{"model": "masked image model", "encoder_bias": "none", "encoder_drop_path": 0.15, "beta1": 0.95, "shampoo_beta": 0.99, "eps": 1e-08, "one_sided": true}
Rows from expert 23 of block 5 of the encoder, named by matrix and row number. Rows with one number belong to one neuron. Each number is 128 + 24 x the weight over its row's rms, rounded and kept within 0 to 255. All counts start at 0. Numbers have three digits each. After the name is the row's rms in percent of the matrix's.
# up: expert up (encoder.blocks.5.mlp.up, 32x128x128), inputs 0-127
# down: expert down (encoder.blocks.5.mlp.down, 32x128x128, transposed), outputs 0-127
up.44 100:117091075142115126121098117117107118098129162106143092166115147208125146132147122144171110144100147121142118143082110118132118134139124090202116122166131123131116125086137171088146139130094118110090134114169136141152123132151160123108139089142131128115118115133164151116100103136143091112102142140146111126143128092107166169133132129132146115138115131095152163147128156064119091120136
up.45 100:163114120141148146110099142157144118112097163090104129133133156164104111124128111131147165112110066085131104057102148115137123160098132134149122096111126090139137179165123118147122085137085140106170111159127142167075109129111155117128141120129186137101142146107146130093109117096140150128160106127171156143123089119159094127105163118151121141130127131124150122142135104160120122143117
up.46 098:130133088127186113092139147178132137131140136083098136085084130144142110135157150107178092167129163135114115143118159083072151151147118109111127104119139145118145115109142141139128145128106109105084082143133126089161161087163138107120123108166142131109112135133139114149087145167166100121089161119140091131156143104122140122163148158143118110136112127109129150149086147098140134139142
up.47 095:103104115121145102098131147114086081143130181089148101140098118122159127116166136151168103167113104157126129121103143111119119141134129136142114104125099129135119137145109157141166151154150063123136156114202129117126152119143124134098157141123080129092111122133138135135109127078148095171113135123164125134168155146077119140165136092126098089146128145107107134130098140081139119143146
up.48 094:104147161142128097128197163113141124136131124148148169121117135152139127126115115105088093164126095162108157161118133131119142104145158124106128130153131167108086137141123147102109133170144084134105129128117166083090151116160111128138127171171112113154134072124128119163133160132135120122110126097078128131141128138065123147120140134115131083116080147154122100105117164145179134144129
up.49 098:100131146135130119148120132138111102137109146141075119149101142165154150107160135142161141132123137110109140155137132120131190126121195156147089117137132139153104122093118096143131112135163103122123132113138131102167091119115107138123123137111109139106143134120152131099158075091152098153099200110073142135119145132088084121136137101132115149084109128102100147076112159139163142162117
up.50 106:162127140148087129145097140152127136135122116098161132113137111144161136138120124119152143128137109118138167069115133151142151110121122145150126130138121098125107117156120056075108108073108124140114105125126157170142113127136104157110094099130190128085136144125120186140141105180139112126112151126148109126133105099156118100146120096139135098102184107138172144158131071116103126118146
up.51 089:149114121149109132154152125115130095163111089114107168118141120146128147143129127093098122141102132107090133159132164152092163138084166103142133122172112140097179090133122115114111101106120130124133143124087122114151104149145082087161137144108110112187097102145128144151154105154095139129180169127112104120137098088099156167147131134105109162158137124138136126132144152141133095121183
up.52 105:135124114115115149137152165157146156116106153143122186137139093145152139080108104116166151087135122102114153121118146123164156129087150067112112088126115135127100126115135146137125149159150170101150123141115147100112164111148146134151120103106142132149158130133133173104124104151158085113131090091144151123100153117110081110172170125145104095100146094155098158141098124166139116111122
up.53 103:085151140110137123147140125094115127124125082136143134104127115134141131158120148133153138151145142132128165125173152141146094130118170143097124098116123151088124151158139202154114137178149162113109130106103120100116077120128136121112087096172118131137142108179141106120132143141140116102105132134146145141132100121147163073093126132129065077096088132118105154120124160126162101156127
up.54 096:113153078154111121083143113146105118113151150131107109113141099073122083124162136131105130129107142138095165179111136155169144138158130152126111136105129151151110111140128123139139116149128116158169121111133127120172150107136127086183138142148124090130123072110150154110136099180110129105156155115114105160150157128125159139130143164133093133127117131175136102163165100116100105077116
up.55 106:120143156141145128130124092122074172183085115120132121123120113100125127136103102117143134154106162136114142130107124104137157121112124143130097098127133159157067155138141132090131172103131096133141129110145119157187099116137144108109150160154099128063147120161149140114097143102093116193154106127135148135144131097099156084137147093160184129148124133146111137142102143145124134125142
up.56 101:136133094113163128108153114131139132173102116123144130101147100147138136066145159119128139142116089125109137119160125122163131124134142145139124150122135158154132142124152092116123171134123076138101125101125148127147145115126161074121107066131159136143113076154128181121113140118100125123117151119111141147091151072164150131096141093085170094090096116154161141120121169098131123101157
up.57 093:085147109114168108097128118135140105108104116130122120112138119099155128171105100169158143137122131124171134103148158153141155134113183120129139142108121144166144120129121178125134148090114125115059151100146164111167122106125131140138149116111173130140137084099153133149145130126076141124126151124164129120132080076147112097114136096160130113139127166125150092162113089098087150110139
up.58 109:110169151105145101135121111099109121110150119114150131144101133144116125110136146134121158094117126111122101075143113082116094121134124112157145103113129137114099124070156104126160155125148124142133085112187163146130107123133113119115084100132126120155141101098125118150142131084137093162128144155151118147128184179182180145132108145085073158149147153137109133122138167150139116124106
up.59 098:101108088126101133139119091121125126142133165162129074107156122098126150160152134119144117139122175126137136151128092118172137124102127157137114122147121128092110089171134157137135141090155123117132149083104127138124145129124123128142178155117114141092127112122116116159153057178134123086139156141079119150106138149161114115075097099112170152114139161135125100133115095089092143120121
up.60 105:078133118128109118105103156113146157116107181117160159165140161137137141153119134148146155113122126139155131099134110154143110144130131109127127120122122148126100135180124144116149126106145096127159109129142182163126152155136201152115127132122106122091170138108163122084124111092136079118127130081126137123139143121078121149130150126143196110109076093159135132146099103103150103098134
up.61 089:117173144127154105137155133123110122147137114110148135075099133130131080115147139121137120097114122156082147118121129105162147153129154152109122118130145161113129116150156115146143101113146102149180120126147165116166154113158117133134122139123119092122067110151143095178136112107123106144129107101111169169148172124150121139110101183118103172147117108107093135171157105120100085079112
up.62 114:096130116149097112123087132112144084123185128143114144159149122142151117152166125149139113097096110132145129079127149134138096131134112110116101129139081175160123113127129120121106081116153115168173110100175135124127147121134125132121115067137134119158147179124172125111117122141140093119143141120218137141134134150154125119164147112082094135119175092121144140133125125132146102129127
up.63 113:093124099128182134181077122135147148163133120160138125136139131116162124127128116122167136131106128139123113113104134115116091106126102085136185136138086112122181169138117109119126108088152122112108079136108135122112120112133109125134131141120079141137100199148149113119126120127126149102144073137110147167161144057143134130112146106152122140080157106120102134135114127091099146129142
up.64 111:134162116092153115120147072117114122110121134177108159125126142110122135103156125120111112148122114114123109102129087167140138156130093105181174183178073138109122124164155129137117138065137078162145123127105129102118148120121152138138137109143141129122113087147136128128087153158135085108111120120075114127128084100136139131116142144141145150107106121168173104127135160134130159162134
up.65 114:098131151171135102139100156082114110098153111137127108087132124160129139141112110140176110075157155146134094104142113130151150111130120168080127138149105177154118159086139100107123155150135126123143080136114117114146108117137117129105066097132148112160132134137113135156135168141127141106123109115164146158139170152103103125120139099147164136075176125122145168173129116158133120148124
up.66 111:115137138121149116137152085113131194108159114113094129119077142123133119130126110138133109080141173110144124142114132070131135123130143097120142092125140168145111127083129164134134146161179123130135110133163144104150137123155134134170118106129072122150117122120114127092138209146140149098090133102183135097142108113155136112132086127127111155140113144158128171165110104135153111137133
up.67 090:116096110136093087093150109131164149128157112113138120100118143147125138162097085111067139122106129160137143129127162156103116156123143108116136123125120171146090175117140138090127140115110099133118164153138162148146152142148121115126103130179100088148113151118167154144153134162079109088123105101166145129163096119112168113144120170149129112137089118113149135155166141109139105116172
up.68 096:133101071137147133165140123129133115149125133124138179139128122113163127103120097088149109159099142155131109164123125111115131124111099104146134104127127140151168115140135178145092097139140111144162083137101132102113160116138138123138174139110100138137132153133113100138117100129168097115151108100073116181155123090125119184123148136100129129094120098132076130159107183133187115124118
up.69 104:132109105116104154164138109140144104076122133115176133130159077138123133150121108131100117151119094092147137110115141095163091172162133107129117156135142127110112117144119156141128113102113139138130149127102140189134120111126159147128140075132131130153135206180151144172140135106149136074145146117126071133129071149173143131124118109131143117104124168105138120132130132109088133129135
up.70 112:144131125143171157137158127157138171193107131143098131124091117118114124154098149146123128136107156076122154141107103083113125143132148124130121076134134125102090158158116116104144138158158130117133117141097127117103064116162132129153185178128121131125147087089146121120145131106158113139120128125110132142136100153072148139155141107156147114154076101117125081138096142154123148117152
up.71 088:120144100166112085099128119117141141114157104114142107125122147120170104139138119108110124138126117178095156139120153144120108137133143123096137129115149165164130168103154121080144097118151116150137120088202161154137153092149107103145091124136101088166119142126111141140154114100131145142124118116101124156150166129107165150154103134123122135114097179095113124183166159119090134086150
up.72 084:102183103124117100142126144124121149140156113089105104112123159115160108141147142132099129136111143134119148163140100136106111167109148060095144105179117156156135131138137102110158116112178064178143125099149140159108155081172149096136080116154110098099147143129171108160109106141133145123117137100118100140148136105155148119159138141109145142122113095107112117142154153141112111133118
up.73 110:152094134128067123125134087122119092132125110117119145118156109111142121148140124090130107171108120149152138146140098108111185161094133159152115111115150132142175086132162133148105110094128121205154123133096079118137182111127119124136148094141144126118153099117143131146142112121131096163147147135119073140123106131146113140172102093113092108111121137165110127102139134175148113151148
up.74 096:122097143154132127102162139164149176098154163103150114153110108149159122172137137070148102148119119118119080150112150124141118114180104097086143152125158139160105122149132171160140141156129101132144115146084127164136140106131200103145127134123100117153116134108141109113128102115154129104106143092138085145137117098105159163126111082115148150115086166111093147121124147130127133119136
up.75 079:091104084179108079109154127120130104117125123111122103108159129147149150149142114109103113124111147159098129137108125196135124167145138145157122134139090168139108140122152146120125085133147098127142121097132134150122116134152111099171079116133126090195099160149134145161098096131088103133135134112119122159162117123102136170134098151107133164136116149133126109186172119148127113122154
up.76 084:126116110158153095122149147178142131121165131085111155119124150122091138127133127151090092148114097145108133139122118111113168132096140145135121098145133164118083123127130118119153130174151117130179095129153161136138096073147142116156123122172132097141080123144167123166130125129115153095130142097122095147146108134125181141136101177132127082124094131096139125155168080128116082108138
up.77 099:143135111090138132147125146138098083158159101192102146109121101142116117156097152160127107096105127130141150136095110132119125123113185150160140104128146163136107119101113136107097096159107145166084136128160110114136142143138158138130148196150100126193149097131161109101131135115165100115120104108132125123133154092104083158146122127174129145138147093152123080132128136137150126122107
up.78 111:108121145142100129150131134113161087162123118153141150099122106093131100095129167131174128125109120130123178126098095147130126167091143127142110156138129125133148116140107144105102129132097082185103134098126128157153168120134108131119130186108123130102142097152132137114167099127132136184139106108076170117115143137097085120152154057113112138159134146128161102122124161166122129128135
up.79 094:156111107145131128150133129150163152144162132083144133068109114136145125143156163123109084136076095148133123165089132146085117167150125125159130151152134118178157082110119121102108116128102100172104142117130119134129178088141146143118144130140164129100112087117142121165138116159122147162117139112088135118128098123083111153157125167123175116092147087103157159116131133131133127108137
up.80 109:128092135124089118135144118119111088124121163084052136152122165132113153156148117159177116130135112114120127163134157107136131129116092114125078105109101135142173103147131155128126140068155149148155168154131121153138098109105139143109099158114140127097124103122143107135105141111141098148140139125149166163128193139123154106120168101097165155140112138124136101129121080146115107153101
up.81 112:080159109133142100138125111101089107109164129138119066158112124100159129105199132135147129131103136118101136130137124136153099138120128135099170116169086121152146130130148152128126118126143090184119151086158141110142170098159155089139149105134139125105150129159129144139134111092142089114154151117092139133161113137123134179148168120128102102093151126111152109129114134123134076100159
up.82 095:117134147099123136152108156093098107132136095158116112128127182174120135102123093099111155086139142124133110128104129119117109121143162138105203136099174106103120139141174149110130137185106202118129171113127100098109078135148101130133108139133123132149180123122132109121137151151150111102112164160132113133113112116103150115114132155135091147138094098178132129129130120095119110112127
up.83 103:119144132136130124113084166106129139181136158130135104149128124099123110135069116126127124080107115130108132133136123121126134127111163136162155158115163148183155109128129151133135176067136096135130131138175147158127128125121095132105188113138075131129140135161156152127114140094140125166126106108116126135153113145106100127172176090117123098120137124081134091138096105148153114076156
up.84 089:117160100139150110133129115077095113133135125141116087099104120117160065096144140157145123114091102139085132145109177108169139135130107087108144109152095141140116133117168148111131121133129081145163107088156134151103130109153140141128086144161130099112111171127143107111144135158156074137141097110140128174164160089142108135133148149168146099124126135150136144145173145117127096117115
up.85 091:127140111151122103132139116091122176116135180139109102099129118120146110143135126135119108105081115133135152155106170123140104140140142104109133124148100190111135175159128138115121116150163112103191151113108158168142155110148135085151142112129090087153096141131138154157091077142109112178136088117110128157139109139100142172128148136156111112172118105123158147108161131100121127098135
up.86 103:115151114141133143204166143107175078117111140167176118106141125121157115097098177113160117127139145143101110098113150147133123131087139115135140126156121117096133134145124159108134127140109163129137119120100134130143107113139082124133130099116132130164130113183135098064134153116156138121102102144116116134130165132183102119109153097159131103101107101106081121118109182156128144105129
up.87 116:123126170145136129118132112122134133243129000108124125085137102155125137143116159136116129128120120139106113133119157117116126135127140119087147105155128107102146137138123106142127114128158151129099154146123137144109072109132140152104123194125088124100125114152125122108126150131093121149110152125160132117114160137128149116133108139127147123143144113155118104112134135129139144132139
up.88 107:140116117131102119084119139132111136136133113103110127127126152167127109162149132150131110151107132107133132117106124171137143133117143146164160074146119122120166083139104138146088087117162083164135136111157118129127225096124166098141115103143130135086123117079148146131147136145123120119116179110093104135148091102138126171181134143126100138119155128080133098121118139153142119135156
up.89 105:117117159161140108133114128075132137159147126123118117116167094158106110114172109114116127157113132153096113171109112149122130123104142140169166151164090142148133117104123096095100146112121099136133137086168140104115134109141163095124144128149115128086112124153153132174137090096119150098114113124072166123138148107098164164110137106143166142110143142117106109137125162203128098114111
up.90 085:099123118160130091142163162111142152130153115113107103089102095151159131151116114160081095120106128161124168121119113174103112122127149120131137121160098180128114116123135088128144094156114133092156145126173115122127101151180142109158099122171113085146094127156125115131122144149108112117129132109122178126158149083128129115126168182146094148155135101102156123116165121111164138126148
up.91 088:118106085129132076080142134137113157163125066098101149146094105106134125177124133092110108130099133166133149147124108101133141144116133113161158151117163179154147112133159143102111106145134097128140113117182161117117129142153132122156083142157123080120128104164131109142157134150106136141130134100164141153141152099129141118112125175143136155129092126134106148171166165134137108097153
up.92 084:095160094153129098099152153101123136116159117132115160153146118110115130123128121102113114145134128148102157172139113131117132124145125118119142165120117143157098131121167092140111156128123078158163118151200158118132103125150134095147160137183118097148141106119175119159115141063150122099120124096104133141163088120129163147163134158137120082108091140137105108145141135121162084128099
up.93 117:130147163133199113124118114147094131122147126127162109102104156118150153147139135130150095148152183118120090142128154125124193112125099139080136101122086179121063147162110145142116166118143104082144086141115141113155159100141118116141102098141144129108121156120117100169104161131122104139127142127092119127133135153063156128157104117145109101147128137125116132142114099123121139130103
up.94 105:125127116114177125116130157143092141152109110125138150122128120139113164082171127135200126119117140138128123125080118112154131123121126127085147098168130131097136104152115132124077115117120099117145083153068137115173158087132114097161161151103141137121124168131112137149153123125114139100142099124090079138115109101086114171126128109170160135147181112117121138177114129134111135142115
up.95 112:082152122115130118148079128117120147148144106172165111131110121137110076131138123155155157119130107128108147103110126139127092167144131103100157108126123170116099134106157112150166106148153097134131128122149139188136115155132148107102115134110118120099119196141125105167118078130106098116146146123158147126107186103102160122103120108082068165133133151166120123137143136130148111115159
down.44 092:085108122161109094165143119082117148141123125099141127164129107140115132154105130125138083131122141110119130093165142111154129113101171137133132125141149138165117131137113112135130105147096106121155144109147110103103142114158181116144138078133137107126128130140133091123152184102131122107141098061103161135081139109108145117163135105116097118155095136111148127116199144135185165145093
down.45 101:145129157098149139111112150116131159096148127140117121132120139128137110121125147176110130123152142129168148143106141172123102113131126137109149112105134161126086129123137161121167109126145143140139128126159155101138109157136122120143138170135144169158153146120139145159116008136149124140098139136151101117153158128075062114132117087134105116131120139145126123172056116112140129130131
down.46 118:126118122140056128136149090120097124120109110156162140141104122124121181156114176096130106121133151125123129121157122135158131154126156153141119145117107121147094160109123100146145161151098132121134163135085081152088125115102127101131164102130151167126130099132121081090134204131102117101161113094119139127085130150156161113122100102132120114124117195098127119115142158140132132134111
down.47 105:097135136137108119171134132130146119145150076156148156133125101145119160097153139109080134119132125090108118115135118144146147131128150115108148100136158114138113139111126153141153139126097129131140118103092095123110123129185152118136115081156170149105107169124114131120121150153107108086160088092082152134119117142139174098156181098099104127135095154084121118181143140164136072130116
down.48 096:096124098130171080157199087149130110133128106135127147135128115161128124145172135088140061129117144136105118142136115092136159132109161093135145133158102132125118142140150127120107134158144101146136162109121114121128163120187148115148127134156121055132118097155130066104125155119114103107115088100106155121119121128102152135152145130128122120103111144113132102126192121163125127141116
down.49 098:140085116111110104120097176117176117143131103143150134126148141129110149133093126152089129110125128131174132094097135160139108122163145142139107157147160088118124144127115151154120173124086162071141085123138126127139137139105149132152120108126132202152134122097088099121125179142133141093109098126126129111128111142149103095095138153130109167129141107094153130128077147153114174138095
down.50 097:117124140099121100084153087106118142126160136126141142113121133143124145128120143158139113099155145093142095155109154136104093108143121122140123071116135141099117131069142177150200105135140136173121147127157151111104143159117135099117139151146152175131143098151157108141128074123173101143111174128156125117099124124087129142112143127119109107171119127184131149116077145131125149150115
down.51 098:112115118125147106140173127142127096124133125127105143127132155151113155145137138096136107114089120126085107133176098086150150104137146097146103150152102147128150109186093118120100154128138089170148143107136106138105176141139120113130095148121096071118081124175151096120150193122118145117150153105104128144095149113102160140175145129122120138135124155140103121097185095141113127116133
down.52 106:112143128116150153111055134141078130101138131152122107153130167134145105149117140142099159163131149131165139148143182155124100141161139168123122085087101129116113122122121151109131137090140121115151120149192138128125126135136118166103100173119119185146149131115122180128118109107143161135115144162170128116149110097089103154108091111111115138120102135111133148163109105069125132132134
down.53 100:135110107120153152129057171125130145124163155131120098128096112092123065084124124129107164136072151117121132163127131150151115133140130126123133151102105130151126099087121129099121125087117161152133129153165143155100141119120112143127129173117136170125129144121102143124137128100101144134087150130151116149115149193159086123157119152105158158167180111122122155133130093089140114100126
down.54 095:094114121148103064143142139159150103112130130134127116121138112143103147106158130084146113148100120161112141165162104120149130146167149118120117134150098130123154125127119099097116097126143114128159150162157147129120132111174112104123118124192127034130105092138118112107115166123117141121127107113117127114143145138104173154148094157120140128143126124108116111129224107122134151130104
down.55 108:142114102152150143151092124109113147159169116119160137116105133096152104119133097152098124137151161099119099125084104132111169113117138123110102132118119126114158115084114135080160144127140112155155099121136148136098144143110126124152126066084158147165126130166127166126126127148135140124134134159125126125093105140128133167163190100135116086103126124193143139124074152105160089118097
down.56 093:133141149108114149166125142098112133109121098112128113143120081093117108155086135147084150094154151096113113150104167098112114114117143119136105131093144142100155132093135145088115134135111103139136164153161160139107181153087115100114167138107143166136119107157136158131132157153137135164094159165151107125091119178100129127101186132162127078145142133143101147124100144118142151104137
down.57 097:134127124096116113145147152100192126110153104136152140118135129156143109105127155132088103104138147129160123127072147123120111095128125094116123129137152088120108122094131157161160157152108148144137100103139110112076160141123162093146105138153151209115119137116123134116105064138169134142112117155155128117086116129118117098167163133104140120110134110122131169115088136180161137132113
down.58 109:119103161125044113140123149113133155198127204116137132124138101106144131120137109169135126100113137132127152144105155117125130155144118163101148121118152117103109139084113146103096124146131111149137124130132098142143145114095128132103150173113135140145151135155141108156123075120124112146118133147106092114128094147066083122168160107132103139131177172111135131128102138115155129135165
down.59 089:150149135140095141124101166121134157137154118145148169137123126142125110116132137145125139138146097126137113099103116139154136114158081136156135145101142148155123129142120137166118149162095116088078081122128107096119082136083151133118094145079147132134179178125128125127114112097142136160102131147169140084140095106134085131125158147132123101134111093181140137111049127117164135149123
down.60 108:117097090088162124136100128128133154144164104101107147132153109157135096099132164121111127124097119087137118107133141148158135101147116118092157098110140124145132169093157166158153113139124105096180130140126139114075110142152134102117096144115138168172109155090091089133105125160166145101148128127129170128113141111145146090144133103110063141150139128123126155169125112176131112128118
down.61 083:099119068167163064141140144154122120117169108132114139104161102166135129139133148080129090156113131154101147185141103110134141145132156124112116134150131146142127126154144121111122110156156090144125146115133139122106157118185142117124124145189139056108105104145129087109100138128091107132127109141114162119140125133082146122149105143106138111126128116116125111105192123115144147094123
down.62 106:140101135102219105128152119095114105074103106127125125130127137153152100117131135180142149115149148132133073118106144141138133104121111105081153139138133167124084165169134157122196118134116126109114124124137150129133070143145134112145094174145119147132113114110109081114128094121135095097111118138108160116160166135127109104114136100126122136113094156120150118139095130152104139131102
down.63 102:146135125139144112138122098131149137122172100096147170158124094125154126106117110147158144144125134124141083096163135137132147097093094137108141161101120131192131167150115163137175087113123123133137093139112108146140158157109119147110121088105093161107147149137157117134123156125160099139114127076095158126110155116137162102135147123073132097117052136133133112115109113168116134158117
down.64 099:143138173126083165155113162157097157104091108104123146061117117115118118126107143144165138102097101147138149086109133103109116122131121153143134130071161117128125113150140090118105154116104136150132095152127152117129178150068107125111157176124137085120135153148129130138166135153122128169144135135132142130092110150164117138112108154124106132126165132174136140137081144151148167099114
down.65 115:127130125139077114127143137145164132157129187099082140128140112129139122116168132147114122126118159158126155118129167136114055152138164095154135094102173093122128094079126134138173107106119146149101141138121108150127124132143120087125171167147125138108155088118099124101091068089122146125115169134117127136164162135136150113098137112097124107101121131117153135137086144119144123157137
down.66 104:115110092097125099142139105115112126164130208192105132098137128142135114123107129131083084095081111106117151155124149161097143162134152136181149209153122086124113142099114129167129115163143112145108164106143117133113168112084128099107121142125125162132139113173172125128127136148121109111121109110120111117122113140112108145135144085109113122115144132130134097134129136111150136104141
down.67 091:120152138139122126114172135146159129111138125129138119116120105112150102127161120102156134148143121138116107127140123106143141189136127125143143113162126158122129111143137113109098140112134085137149125166148129115144133102166130135156131161128101019121127105154153132099116157064077130126128113112123123110168086100122145122109119175137151123089086132096127140122202121087129145146123
down.68 109:152124142153133116168106117143096086138101114163128155158131118131087157152169145089137143157138145127122106138156119124134181092086114129133122146141106150104116147168139103156104098158124129139149137101101089119101113125137161142095113124130123118127134128138093106084142234108094136116134087123130152134065100118150140098116136098130140094122109144136134151129166119143132141144133
down.69 097:133127171133124094121107139110134169098117147136105117104104108130143140104114165162138146115142168155121147161091121180118112129121150126132113087087111154141106125100118126084142111111134140137092132140150164117101125152115100105141155206120143165096167130094143127123143095114127115139139172157131146115156160138104092169160111117112121139137124120144130157106040115113146130121152
down.70 111:122122108129104106136070084116111131074158103143137115124167171120153153106151140151102112147120139148146141124132122152094124134143130179143105132115098120102111167146126130149151165122106106138133131084131149103152118140100131148108131064139096209150135128137123151145150137133136104121157103170119149116107139123122152185145068134139136118119101130107139111142165089087125138121099
down.71 089:097142107130138080120150133128126103101145122135131102123170100129119105139145141105142128157090160133097134135163097136151161158158131110112127095161130177135125130129136090104133101132140096139153149121168140125116130142166124123156146167168121031157098094149137121100136127075125108130126105123111122126140133121106147130143114131130126128121097133096132135078221110113137144136146
down.72 091:107178138129140082134155137176122130102135115127114123120133102156150119169159114090138111163139138137108141163158122092166133173130137122099135104128115178145135100126133112087119115134150078151164134121128141148126137105179124124137114130131130037110129089139131124110111126086105119123118133107103150125167108094109145128166147140129158109099114117089111129092184145097147135154129
down.73 101:109133163149181135088105158119155118065104167129128122118152129128113113155110130124135116112128157153127113142144161161135138116156132158090133150214169167118115099121100192119150089170128134113112110112161130109110118143121100133139109124150110147111130160137108134128094138114143140163128146149118120118143116117068073104120098144116126131146120101125132145100089138100138156144161
down.74 096:153130135127124106162115144109122153115086087126142124093120136128119113172126156117128138120122143159133152095084113134154137144135116165090121096142162156141095135141132118100146101144157192106122123134118123119113133125109095076155131079134136156144101145089085094119145156139090167120141094140110163153126124178163099125143136062125108088132110155133156133134078141141118114163140
down.75 090:071169101144124074149164103124146102137158124121141128096148082132145131150132117122137099141114146119108121156137117109141142164165156105136138121162120135118160136113132111133121131116139090150156153148141150138106157104146125106147123146164118047138088074155155107112092144096107107131126114122112137126125108129079170143145142135134127134120130154118098116093204112108146176126116
down.76 096:089147106159156075125160137162120123126138144120111135079138103124142133163168105085166115137137115165093112133163134099138126161164134108143134124172107138138129106151122131099079097112126091171159139166137135137127136111189139139120125123151117056131117085139128119097110165090100142109136113095105151102154123116126164153134128150114151130111109110095128121099182126133119136141132
down.77 100:146114128112142154106094093134150159088140135098138097105169114123154096102120111165116144128118111151159111121099168143129097125133137157086114089181131134128108120149135160170125136132129122112139076163142139125117097127120161163158125098118077211137133149099144137159138064100125173152088117102122144125134132140151125144119108118114118147106106123124145172119136139101119122113157
down.78 113:155155110163148137105134152123179121107085124137116117087170124129153141122110151149102154108156120148123109132169162114117126152163119102200126142122155094125139093112118174147095128132137124139138142133107129136088133118122124145091132089136117155123140113153152196124092152109141120105120124111123081088175105082174123142134101160139139104091112092104103124117160138097120133126137
down.79 109:117129132179109131120131118082136088139140127154154150138120106101137127151123175075166169116161154092096121099120111136152133137145115129150131144188153146158112144124108101153113122160103118121121122160127152133123117125113180118126145098093118101137136114129116095112129157119101134115154049123107153108081138177165166117122113066128144135124118147118114112112175146126130104120146
down.80 104:125128127103092139103104147108159152151146162117151132111114116139120111110141116158100145112108128145150152129087150143125114112146127139163179132115141103124084112103129135145153086146123126124136109120149140114109106169121129098161129154116146171157132167113136099118138008153138141107130141147119117130141135105115072106126115117153121129161159146158135122160068098124124108130170
down.81 120:071137138166140090128153091123089121120124117141127130113156106123139131133175119096106123121147141123088146127188103145121121151134166114140146111158133101142104145108146121115154138102157113171131151128165165107140168143185159096095145091126129073130108113162117113117158137097145117104141103084093159114143126149102159134136134104129142086108138125094144099115185136140142098123119
down.82 106:112114120110119130116109141103096147140161200115128147148097097151144093138124132151126134127109128132146119137121140164141125119125173138079114147131112182153094120143123152132118085110120134140131098172153130139103111118134144157110113121126105163122132160109159130156140064087090140144106125163147113145122174121116054101108121081097134147157106146123126159178136122119152146164151
down.83 108:125116110117159146147127093127167159153118114125149139160125158153129138114129116119113101127139139112140110138112128147100093129152110095100118110149130089138109139128111140119149111123137113128154139105116122170110132129144184106142119062107148251078111105122158144115129148144127143091142145119105126119093139131162173114139113109117113128124097141163100133109075120148115103171124
down.84 086:110117118127121024141143152134138114102143112132125122119165094172131110150144141098152103113086170148103156105179115118129150149155123112100119136147120145117139150132126095107123132140141085120123171102142112102133153111140140125128132145161124022127135116169123092114154138114123100149143102147121126124143150129106135149158126134137149108116108121106126108119185123165147129146122
down.85 091:105116097123142066125200122162151119119132119109136159137160103177136103145149146090153085112117119132125136111129118076128143147133150125136152120152134133105138122148136112135138128117168093150170168120124095136113138104157132120137102143179095039108097100149126093124108143110081130145120114117139120108110128115102165130148139165128130141143130128120111115110194112139133156135135
down.86 100:144143174153089156082071165121116166092131115123136115118125123078154109110136107136123165133132132133119127133138137115126085157151124138107137125092114134150121102098128141075134135099126131150119115159170160168138131125123104190121116153116128198115129134128131171153129127074100162163135154136170128117121109130136119157100105140122131124119146134132113153126069109063118122136127
down.87 108:094109119121095111101129131142179143031148176107154110136134123092128128075138115163125156151111161126140093128115106163119113135136133145125127148122142092190086121182095132120125117111114128179106120130164121118164130134104112123143104049130115184141135128157145143121133140137143150126119133124112128118161172161118118140138118103141158133154130136125129145106128127112143128135123
down.88 100:141126149143124134115145116098138093139132154147127113144143128101110134149100160151140110069102130138170124111140134142129149099143116143108086163200161172149120136142128113192111131166127132125107111096128152088125116153118146108163142119139140181156121143144098079138143153136147133154138075131148126111097100133128109043105125103148136157128114097145158118114097132109103132126117
down.89 101:082159116186158096166167085129110131121134117129126139129159097132156147130135122087158119133159134156094114119167134114137146134104130110149119121163099105141133129128151129135107123141136090149090122110127136129108150101167152098106169105154114070111089117174136101103137156117135085103134094110113175119115138128124188160135167145150108113107108130105147118121172141146125119125082
down.90 086:085143136148131065147162147112139134148134139107103142121121095141142109162121130115132115100103149151090144134132117106145162161143127096137134137162119167099151138147123094113091103120155090152154165156154168101120151106147125112135121150140118033133120085160145109104082186094091123126136134149123116106149105121131137121144139121128137126111139128135065145096157118134146144132143
down.91 088:109141147142122086135162143119167116129162123116126086116117107141135118148158132131143160116135120167090144164153118115130127141160136123119124116150110150172140124129134082100138115127161085110143138120129156122124116115173130129133135159149142035102069069130158088118132160079077096143161103135109144123148122110108155144140114110139107138127099143088120136119178121136144153137130
down.92 093:096144120183157073156179114140160094120140108130100145109125099121123141130168145113158110145141127139104108172142108125134135157138126097147119141148113142155124126127118121125125123132138095156125153127144131106144158126171135093137137141151114034130120092162138089113111162080113103122122093126110171116137102115088173142139133130132119101097113116093124105102174156145158151146115
down.93 109:127113141128015109127080127108107172172180156099129114141107131121115116118130117152089123142130133127133145154156141151118119138118156149154153129101120130130136082057129115098175158088117149138106125118135125134104123105084114126119160146116122130130131122129111154102147110108120124133131175168131119133125112135178110156155161133133121104145151138136134157124068115106135113122117
down.94 111:135112154131057159140091104116095145104136110156098122171099133123122163121139149133155163155171132106151101086181136136112124115107141129119111135069118162137130139101141107173159146122129148133134132123145118081109132129104109164083126115097086160111184129119128165096127111125161110135136133155167147121097120137140136127080121151125111112084111109131132124149119132171119142154101
down.95 112:128123107116136128125133141119149137155120139126102145113110085118135167128130120170149116138130133114112121152098114150139181123118109120062117076110125120149091155113108199118117129134124133134157128145111092116121107133163119118133137112146149096136149131144135144183096080104151116109105119162141128141160117118108138108194189077154109127126112124081131124134068134137129146155178